config.yaml
model: "image flow-matching model"
train_examples: 197500
image_size: 32
mlp_ratio: 3
head_dim: 48
width: 256
batch_size: 128
final_lr_fraction: 0.1
Rows from block 6 of a small image flow-matching model, named by matrix and row number. Rows with one number belong to one neuron. Each number is 128 + 32 x the weight over its row's rms, rounded and kept within 0 to 255. All counts start at 0. After the name is the row's rms in percent of the matrix's.
After each neuron's rows are labels from the 100 images, of 14976 (inputs lightly noised), where the neuron reaches its highest value: "peak at" is the part of the image that holds the peak; "colour at peak" is the nearest of a few named colours to the mean colour under the peak. Only what is clearly more common there than usual is listed. The data: single printed letters, digits and signs in grey, bent and noisy.
# fc1: MLP up (model.blocks.6.mlp.fc1.weight, 768x256), inputs 37-73
# fc2: MLP down (model.blocks.6.mlp.fc2.weight, 256x768, transposed), outputs 37-73

fc1.586 107 [130 118 145  56 114 127 117 187  91 152 162 169  54 145 105 142 129 157 133 127 143 144  87 119 132 112 147 127 127 126  97 133  30 186 125 171 120]
fc2.586 114 [118 119 144 129  50 139 138 144 146 123 125 134 124 103 138 108 129 143 146 118 153 176 157 112 121  96 133 107 121 192  77 124 124 130 176 134 147]
peak at: centre
colour at peak: grey

fc1.552 124 [ 96  87 132 115 131 127 135 144 112 120 116 118  93 127 156  97 104 174 144 155  88 167 112  84 103  53  96 176 123 109 126 161 110 101 163  98 208]
fc2.552 099 [143 132 100 111 186  81 115 109 122 129 110 105 129 164 106 100  78 121 166 132 131 105 127  82 115  68 101 136 122 181 158 126 136 124  82 135  88]
peak at: bottom right
colour at peak: grey

fc1.366 103 [131 132 129 133 134 113 130  78  93  97 110 136 152 153 175 154  75 140 240 113  97 108  81 111 118 120 119 128 131 141 188 147 183 117 132  75  61]
fc2.366 116 [123 123 119 131 156 138 189 145 139 148 148 144 135 109 110  98 141  96  80 140 129 123 174 152 120 124 133 144 149 125 160 155 124 133 145 148  53]
peak at: top centre
colour at peak: grey

fc1.592 112 [143 130 128 108 108 106 145 155 152 123  85 159 145 171 150 141 150 169 218 132 142 113 149 138 112 101 160  94 124 116 146 116 142 146 149 124 150]
fc2.592 114 [117 141 167 103  47 146  81 119 127 139 145 126 129 166 126 118  88 139 122 124 131  44  73 146 118  84 104 125 133  68 211 141 128 112 171 157  76]
peak at: middle left
colour at peak: white

fc1.231 093 [144 144 142 107 142 162 116 127  91 174 133 109  89 147  76 114 138  94 146 109 154 123 127 155 125 123 121 158 173 105 109 163 155 177  81 121 200]
fc2.231 092 [125 109 206 138 106  82 166 139 144 124 133 108 119 121 140 165 143 115  86  98 149  78 159  49 129 101 112 172 169  53 103 119 152 114 167 143 132]
peak at: bottom left
colour at peak: grey

fc1.334 103 [101 141 163 147  39 123 126  74 111 106  70 122  65 129  89 143 123 148 148 151 169 150 109 129 139 120 142  91 120 138  83 135 134 100  84 174 148]
fc2.334 119 [129 125 192 129  67 178 176 119  99 132 136 127 123  89  86  98 111 160 153 132 132 125 113 150 132 135 156 131 148 128 117 138 133 122  47 132 111]
peak at: centre
colour at peak: grey

fc1.680 134 [131 187 132 144  41 139 125 133  92 151 147 107  32 122 133 167 128  55 104 171 141 103 105 207  80 161 165 109 139 107 115 126 127  76 141 176 181]
fc2.680 117 [145 119 150 150  56 140  98 120 132 132 123 125 131 109 140 106 115 142 168 134 116 140 116  87 127 178 132 123 124 134 175 132 126 109 157 133 205]
peak at: bottom right
colour at peak: grey

fc1.694 073 [151 146 145 129 184 125 103  95 111 127 187 142 188 243 149  90 210 107 122  92 140 110 157  49 171  87 134 149 158 123  85 123 175 198 173 150  98]
fc2.694 066 [149 156 108 130 139 111 151  94 103  95 145 157 107 142 114 131 111 149 142 113 132 250 146 141 128  96 191  76 155 169 130 113 114 123 154 118 125]
peak at: bottom right
colour at peak: grey

fc1.28 068 [125 107 147 149 119  96 130 196 152 126 105 118  93 152 124 101 145 142 123 144 129 117 181 193 106 139 127 117 173  95 105 140  61 133 172 174 141]
fc2.28 063 [127 150 166 124 116 137  68  97 155 115 145  92 146 165  17 166 105 196 185 161 147 102 104  99 151 130  53 143 181 115 145 174 134 155 191  72 112]
peak at: bottom centre; top centre
colour at peak: grey

fc1.589 060 [ 98 103 177 106 174 130 196 167 114  97 150 112 103 129 144 176 102 110 116 105 111 130 140 145 117 129 121  74  40 121 207 112 153 132 165 106 169]
fc2.589 060 [154 140 162 131 114 205 152 107 147 129 123 159 149 165 144 133  87  22  64 197 130 115 133 139 150 122  54 136  76  67 169 140 134 113  79 130 129]
peak at: centre
colour at peak: grey

fc1.353 070 [ 84 117 112 129 114 113 130 126 103 146 110 141  61 108 135 120 110 196  93 108 148 115 103  75 130 164 111 130 152 188 108 118 102  81 211 100 146]
fc2.353 075 [140 104  95 118 126 144 136 114 122 149 127 119 170 130  96 122 171 192 135 139 120  93 141 158 149 163 132 149 159 148 129 109 127 143  67 140 103]
peak at: middle left
colour at peak: grey

fc1.266 066 [127 115 145 140  90 129 151 179  96 125 159 138 143 134 131 133 141 146 143  84 142  41 104  96 131 163 127 141  82 143  96 114 117 147 116 110  81]
fc2.266 072 [134 121 100 109  77  83 134 180 112 103 120 127 122  89 154  86 149  97 109 107 176 162 140 184 114 130 146  75  70 158 113 131 131 118 158  91 100]
peak at: bottom left
colour at peak: grey

fc1.290 109 [148 148 158 105 132 144 124  86 171 130 164 150 236 139 133 135 151 143 160 125 141 118 149 115 144 109 145  93 127 112 133 113 174 126 107 149 143]
fc2.290 120 [117 121 176 127 145 115 150 143 126 134 135 124 125 102 129 111 149 109  46 131 130 168  94 162 133  94 132 120 133 129 123 112 134 128 149 113 144]
peak at: bottom centre; centre
colour at peak: grey

fc1.496 051 [ 79 187 147 122 127 180 175  72 118 177 104 163 113 168  45  82 149 129 115 149  22 135  94  71 166 128 143 149 150  89 143 143 112 113 157  77 167]
fc2.496 055 [ 88 150 112 154 162 106  87 111 118 166 137 117 103 209 230 106 167 195 147 120 156 108 124 135  95 128 195 147 133 171  97 102  94 126 134 149 153]
peak at: bottom left; middle left
colour at peak: grey

fc1.312 101 [141 119 162 142 175  98 124 161 124 138 112 155 141  98 115 150 123 110  78 158 107 121 142 199  82  65 134  79 165 104 138 124 119 129 131 199 133]
fc2.312 104 [112 119 127 135 156  98 116 116 106 126 113 125 111 140 131 187  87 103  92 148 120 119  62  92 145  46  97 125 145  99  99 154 139 132 184 123 177]
peak at: bottom centre
colour at peak: grey

fc1.31 073 [140 130 229 111 171 139 175 104  85 149 137 152 134 146 104 144 103 103 150 155 113  31  98 116 125 119 127 134 107 187 114 128 122 204  66 125 143]
fc2.31 071 [156 153 192 130 150 172 102 114 127 138 147 126  87 132 132 113 158 161 106 144 135 179 139 139 129 113 186 123  89 153 119 146 128 143 174 124 152]
peak at: top centre; top left
colour at peak: grey

fc1.494 078 [159 139 149 142 197 112 119 203 115 159 118 102 113 147  70 146  46 148 160 132 149 126 101  49 140 129 141 176 137 124  62 151 111 137 162  58 104]
fc2.494 074 [133 145 114 122 183 101 151 120 137 112 123 131 109 143 216 171 136  91  76 123 124  99 158 217 116 119 139  54 138 156  94  73 119 139 151 109 122]
peak at: top left; top centre
colour at peak: grey

fc1.483 102 [ 99 115 183 166 127 132 101 125  89 140  78 145  81  82 163 140 142  84  80 139 137 154 136 172 108  68  70 191 113 145 145 108  77 154  94 139 132]
fc2.483 112 [104 111 159 128 111 114  90 142 129 105 121 124 101 157 158 154 106 124 114 129 111  85 132  40 126  42  74 145  71 113 155 109 142 126 136 149 176]
peak at: middle right; centre
colour at peak: grey

fc1.201 082 [109 132 138  68 122 145 139 118 143  98 137 123 126 142 146 121 134 131  45 137 154 127 145  97 151 134 142  31 157 154  84  78 106  96 133 100 105]
fc2.201 084 [170  98 133 138 162 155 174 158 102 132 153 124 126 113  77 152  88 159  54 139 146  61 102 172 121 145 137 111 132 125  95 156 136 127 143  95  96]
peak at: top centre; centre
colour at peak: grey

fc1.294 090 [112 122 155 128 205 116 138 169 146 153 151  88 192  93 127 159 132 141  96 163 115 175  89  90 146 159 116  23  77 144 136 112  80  98 117 137 140]
fc2.294 093 [101 106  97 138 146 115 135 110 134 154 124 147 114 102  82 129  95 138 113 120 169 114 137 216 131 146 129 105  64 121 145 148 127 116 172 139 215]
peak at: bottom centre
colour at peak: grey

fc1.142 065 [ 43 133  94 143 164 128 114 139 116 143  88 134 119 164 145 139 112 133 192 168 126 194 121 155 162 111 118 214 175 113  87 157 143  53  91 164 122]
fc2.142 068 [ 58 141 121 104 159 101 103 109  79 121 103 136 116  63 120 168 182 219 248  82 137 105 133 111 150 125 131 128 153 196 108 104 146 143 128 122 139]
peak at: top left
colour at peak: grey

fc1.464 113 [109 132 157 123 118 140 162 139 111 110 126 125 140 119  98 143 141 158 141 148 107 104 168 134 109 173 180 140 104 150 152 121 148 145  86 132  70]
fc2.464 118 [128 126 225 132 154 113 116 122 129 126 129 135 130 139 167 108 106 108 125 111 142  64  89 209 116 248 134 112  93 107 152 122 120 138 108 130 120]
peak at: bottom right
colour at peak: grey

fc1.19 057 [159 104 155 100 166 106 133 119 112 162 153 173 100 148 144 169  96 110 106  57  84 126 125 100 186 149 104  97 109  88 108  99 147 141  83 116 159]
fc2.19 061 [137 146 127 108 101 130 130 143 145 124  96 115 126 133  95 158 150 105  74 137 154 118 144 143 135 111 144 151 112 142 118 140 101 138 108 115 141]
peak at: top left
colour at peak: grey

fc1.93 134 [153 121 118  96 100 126 193 151  89 110 106 206  87 141  63 173 115  83 124 140 108 123 130 152 141 125 190 163 137 144 129 121 126 123 104  64  97]
fc2.93 108 [142 133  78 132  61 150 130 135 123 132 122 109 120 146 142 166 106 136 124 100 131 110 143 163 137 148 159 176 151 119 155 108 124 146 178 107  50]
peak at: bottom left; top left
colour at peak: grey

fc1.203 080 [169  97  93 127 148 124 102 130 143 156 131 127 128  60 156 191  97 120 131 124 114 227 105 160  82 124 126 108 146  73  98 121  96 124 165 166 133]
fc2.203 085 [149 146  88 127 108  82 132 129 144 118 102 108 104  99 135 188 144  78  93 142 145  67 114 137 121  94  59  82 102 127 128  88 117 120 149 121 115]
peak at: top centre
colour at peak: grey

fc1.761 156 [121 140 130 135 121 135 114 102 136  98 134 153 156 107 125 133 111  70 163 118 128  86 152 129 150 215  83  86 109 138 130  94 182 151 130 186 157]
fc2.761 127 [122 126 105 123  63 105 102 128 110 125 118 129 129 133  94 122 117 142 137 129 117 107 128 138 110 121 136 143 164 124 119 134 133 127 124 121 128]
peak at: top right
colour at peak: grey

fc1.295 155 [125 188 136 100 104 135  91 136 105 141 175 181 107 134 160 150 104  90 187 122 127  75  90 125 137 177 187 117 132 135 136 105 108 103  97 128 160]
fc2.295 126 [112 131 125 114 131 131  84 113 135 138 127 119 139 122  78 124 145 112 150 129 105  99 126 176 127  98 123 127 113 113 108 127 116 125 180 148 101]
peak at: top centre; top left
colour at peak: grey

fc1.650 131 [119  97 128 131  61 106 155 130 181 123  77 106 158 117 121 100 100 203  99 153 128 153 111 132 164  72  81 106 157 144 127 143 131 115 136 120  51]
fc2.650 117 [136 140  44 120  86 123 130 129 108 134 127 135 143 173  84  85 130 107 129 141 108 191 157  56 129 165 137 138 130 210 103 126 129 122  46 127  46]
peak at: top left
colour at peak: grey

fc1.265 095 [139 157 132  97 128 151 109 164 122 147 145 157 107 104 139 139 108  95  53 130 156 120 131 168 119  97 148 159 177 128  96 106 113  75 138 148 119]
fc2.265 095 [118 122  80 137 149 122 127 127 144 120 155 117 126  91 172 144 130 136 128  97 116 223 143  15 133  78 120 124 143  55 123 103 126 125  39 117 124]
peak at: top centre; bottom centre
colour at peak: grey

fc1.683 087 [123 149  93  78 184 134  95 131 187 157 205  71 167 130 136 108 119  98 138 104 151 165 190 183 156 115 137 128 165 111 149  82 147 155 155  94 111]
fc2.683 092 [147 124  69 111 125  90 142 164 130 141 119 121 138 160 160 122 141 115 107  98  99 139 104  95 132 111 157 121 154 129 167 162 132 123 179 111 171]
peak at: centre; bottom centre
colour at peak: grey

fc1.26 062 [143 139  60 175  85 124  98 162 120 124 144 105 131  80 200 128 194 121  92 105 112 171  91 156  99 110 139 160 125 127  58 120 134 147 173 194 121]
fc2.26 060 [177 133  80 122 132 144  88 114 112 152 154 121 119 126  94  95 122 134 111 117 123 126 118 104 139 152  84 164  47  76 102  98 124 134 122 121 147]
peak at: middle left
colour at peak: white

fc1.92 131 [167  98 101 131  93 133  97 122 126 120 107 163 158 167 125 107 146 116 187  98 142 127 143 130 151 156 152 150 110  96  88 134 155 223 167 133 149]
fc2.92 115 [142 118  79 134   0 140  68 150 101 123 139 111 127 120 121 145 128 122  95 117 137 119 115 164 103 147 117 125 122 153 135 120 127 131 185 134  81]
peak at: middle right
colour at peak: grey

fc1.35 090 [140 159  82 178 147  99 105  97 188 127 174  61 179  71 119 131 135  85 139 153 137 161 166 191 128  84 110 118 159 110 119 107 191  30 192 108 113]
fc2.35 089 [107 124  69 108 157  69  95 116 122 144 127 127 125 190 133 147  81 116  95  96  96 147 121  81 111  93 101 147 153 190 129 122 105 120  44 129 118]
peak at: bottom centre
colour at peak: grey

fc1.551 088 [ 88 118  78 154 120 145  61  68 144 110 160 122 149  91 183 151 137 130 174 144 129 217 180 166 163 105 103 110 174 104 149 129 182 126 131 138 122]
fc2.551 087 [148  96   0 110 124  57 167 143  98 144 124  95 135 121 137 151  98 135  73 102 152 193  91  84 144 105 111 133 190 143 129 127 105 151 103 130 103]
peak at: bottom right
colour at peak: grey

fc1.645 056 [154  91 152 149 122  91 103 173 145 149 136 133 162 152 137 114 164 160 105 130 146 115 166  48  80 149 125 118 176  89 113 119 126 178 167 108 135]
fc2.645 059 [133  94 132 175 144 131 124 125 110  86 146 134 135 178 198  96 131 103  97 106  76 136 124 138 151 158 114  75 194 110 126 124 125 121 124 176 107]
peak at: top centre
colour at peak: grey

fc1.95 173 [108 140 122 101 131 132  57 137 143  91 135 103 175 135 174 151 136  80 177 110 139 135  87 136 123 121 183 117 150 128 110 111 134 145 116  99 103]
fc2.95 132 [125 140  72 153  44 150  55 129 122 130 132 127 119  93 145 137 118 102 172 131 126 167 178 136  99  33 162 133 186 188 145 124 137 132 148 120 149]
peak at: bottom left
colour at peak: grey

fc1.513 155 [123 129 128  78 130 127 138 125  95 104 127 147  80 131 111 147 141 111 116  96 143 146  42  88 127 109  28 145 125 142 120 150 136 172 155 162 220]
fc2.513 127 [137 124 195 124 158 128 142 111 118 131 120 145 143 159 144 173 137 123 151 144 143 101 144 160 107 223 134 138 158  94 107 129 130 118 216 118 112]
peak at: bottom right
colour at peak: grey

fc1.407 129 [108 116 110 113 149 136 111 168 109 116 124 122 164 168  95 159 102 104 115 106 126 132 125 146 130 126 177 173 164 121 120 117  96 164 139 137 120]
fc2.407 125 [113 122 144 139  84 131 152 105 115 135 123 120 129 123 169 145  77 118 134 146 153  81 115 168 111  77 107 115 186 190 168 147 113 140 206 154  85]
peak at: bottom right
colour at peak: grey

fc1.96 079 [177 152 160 117 127 124 171  94 101 126 116 119 131 109 117 129 124  74 105 110  68  84 134 199  98  87 141 205 159 130 115 116 161 174 155  84 148]
fc2.96 084 [148 178 179 113 132  86 152 116 114 136 145 126 130 147 120 167 110 118 178 180 136 101 125  56 122 100 106 123 167  91 123 107 144 130 113 132 163]
peak at: top right
colour at peak: grey

fc1.732 082 [120 137 136 156 112 120 133 160 136 119 153 134 140 139 139 117  88 101 117 161 102 112 116 139  98 147  81 128  75 118 156 110  98  92  96  86 118]
fc2.732 086 [119 124 141 137 163  66  91 136 144 128  92 128 130 133 163 171 159 129  69 103 113 117 107 139 129 142  77 124  81  96 150  89 129 128 253 128  78]
peak at: top centre
colour at peak: grey

fc1.654 112 [139  99 130 121 189 140  85 134 161 179 132 146  95  94 143 162 160 152 105 132 102 126 139 132 100 129 150 148 187 164 123  92  74 116  83 140 147]
fc2.654 126 [123 141  91 128 163 146 193 128 141 125 124 118 124  97 165 139 148 115 128 126 137 172  57 122 121 127 130 113 196 103 125 119 144 138  84 138  88]
peak at: top centre
colour at peak: grey

fc1.414 143 [124 138 119 158  84 131  95 128 159 147 149 116 110 138 129 168 142  63 125 137 119 158 145 155 127 164 104  50 143  95 137 120 176 125  69 120 170]
fc2.414 124 [111 126 105 136  94 131 149 155 132 128 114 141 132 122 129 135 125 109  93 113 115 164 102  86 133 114 124 119 147 119 114 142 141 123 172 148 162]
peak at: bottom right
colour at peak: grey

fc1.576 168 [123 169  83 133 126 126  99 113 119 119 111 119 132 149 174 141 110 107 130 111 111 154  97 145 128 167 129  82 120 198 130 128 174 143 120 119 111]
fc2.576 133 [109 126 144 126  69 100 117 135 117 142 139 147 135 167 143 154 146 137 129 124 134 113 144 142 122 172 120 116 125  94 135 133 125 137 152 130 143]
peak at: bottom left; middle left
colour at peak: grey

fc1.529 087 [112 150 154  90 177 139 138 138 108 120 169 157 105 136 126  40 158  96 130 168 142 165 174 188 142 119 136 104 176 130 193 119 114 174 109 179 130]
fc2.529 088 [150 139 177 129  80  86 187 142 150 116 129 114 124 104 144 190 135 106  69 117 114 114 104  90 143 129 160 146 144  45 133 120 116 135 239 126 151]
peak at: bottom left
colour at peak: grey

fc1.344 108 [100 161 143 115  80 139 128  82  40 119 125 171  52  96 180 133 139 117 106 121 138 127  68 131 134 112 142 113 113 132 101 133 149 167  97 110 160]
fc2.344 109 [111 131 166 145 131 141 200 132 110 129 129 148 125 107 171 126 129  77  69 115 112 197 200 103 135 124 124 123 153 165 129 138 137 133 132 149  22]
peak at: top right
colour at peak: black

fc1.651 110 [109 145 125  75 115 127 141 123 108 126 112 155 157 126 160 125 116 172 194 146 144  58 128  72 115  43 171 147 186 165 124 120 159 106 133 114 124]
fc2.651 110 [128 121  93 143 117 110  33 119 137 135 130 122 123 133 146 147 126 113 105 112 119 117 120 205 120  31 132 141 198 133 154 154 132 138 161 115 117]
peak at: middle right; bottom centre
colour at peak: white

fc1.324 072 [104 115 162 132 102  98 166 149  85  92 160 127 114 113 137  80 143 139  80 102 119  16 107  97 174 146 153 153 115 167 170 140 135 177 164 155 152]
fc2.324 070 [134 128 153 125 118 173 106 129 107 166 161 121 121 185  80 143 113 137  54 176 138 194 135 128 137 150 110 137  62  94 119 112 104 125  69  90 126]
peak at: bottom centre
colour at peak: grey

fc1.577 137 [116 138 107 137 150 153 128 114 113 128 145 130 150 115  52 186 119  96 110 146 119 170 131 121 169 181 128 113 112 119 144  87 150 179 156 168 139]
fc2.577 130 [105 122 139 117 123 108 150 115 142 132 135 112 131 123 125 143  85 154 144 140 141  66 136 180 133 196 122 123 152 200 149 116 132 145 145 143  93]
peak at: bottom right
colour at peak: grey

fc1.710 129 [102 148 150 193 133 164 129  75 104 181 155 147 126 135  90 161 166 142 127 141 135 102 154 155 157 128 137 112 126 120  97 139 139  96  68 132 160]
fc2.710 124 [122 110 145 129 163 131 143 134 118 123 134  91 116 146 153 114  95  98 130 134 140 153  44  94 122  97  80 136 100 161 156  97 121 134 127 120  82]
peak at: top centre; centre
colour at peak: grey